A small segmentation model, trained from scratch.
Model: activation silu, widths [64, 128, 192].
Training: soap at rate 0.0017, batches of 128, held-out accuracy 98%.
Data: trained on rendered rooms with furniture, 72500 training examples, 45.0 epochs.
Rows from block 4 of a small segmentation model, named by matrix and row number. Each number is 128 + 24 x the weight over its row's rms, rounded and kept within 0 to 255. All counts start at 0. Numbers have three digits each. After the name is the row's rms in percent of the matrix's.
After each channel's rows are labels from the 100 images, of 14976, where the channel reaches its highest value: "responds to" is what is common among them. Only what is clearly more common there than usual is listed. The data: rendered rooms with furniture. In brackets: how many of the 100.
# conv: 3x3 conv (model.mid.0.conv.weight, 192x192x3x3, each kernel summed), inputs 96-191

conv.150 114:142106110110130149123123134137178123184075129123128171118124170142118161134149144139134135115097132182175127134134175118142114162147143106144114158135117106114093102158116137137123107180132129107136130125117140196151112138124147070148133171102106142081136132105133168137137121100123117130
responds to: sofa (43); largest object: sofa (28)

conv.117 100:098133136112103122164097128144119128085114149146135100115086112171107149165139140135187106101110166118104110108115112128125162103103174135139137054116146148111156078104115090136143126114130144131094147168129131147105120157148170128161141130141139129144134139139116142121184138118149091138
responds to: lamp (43); umbrella (36); largest object: lamp (27); largest object: umbrella (25)

conv.2 098:155121124129092155121119162128138114149186097124177133091105151114129116187156152173095125147171116091148135140151150154169127157134081172140118145158118133131189099142147166131112103132101132103143130102101144118138105148147204117120135120068096141118150088135134145132133102126133107125
responds to: lamp (34)

conv.35 105:175111118122063124102138167112127127150132128145137157168125162101155113150194133185173120131131100137191123120144133079112129130102132108098089154100173125101147142145105097117105131101122097122128109164093090144161135147128128139134125104109117138109110138130172135134160104142150119119
responds to: sofa (39); largest object: sofa (34)

conv.188 096:160162120125150114117141160122127120105159075099122118108106148082161131127082114138079107104108138155167113135183153162116108114175128127172095149128143099129124138109122128118145104180100164145133090146160158148166123137102101142125139183151102134165100095120148148123148136122135165084
responds to: robot (37); largest object: robot (31)

conv.171 103:148118107106111096156136117082120122102139113116144151075125085112107109142148129094143177171126084167114139122132103119126166122120147144129114139148094131095167108120125167071128105150105139192127125119148131135164130137128143102101096105117138145116117143096132113140187135128134083135
responds to: sofa (35)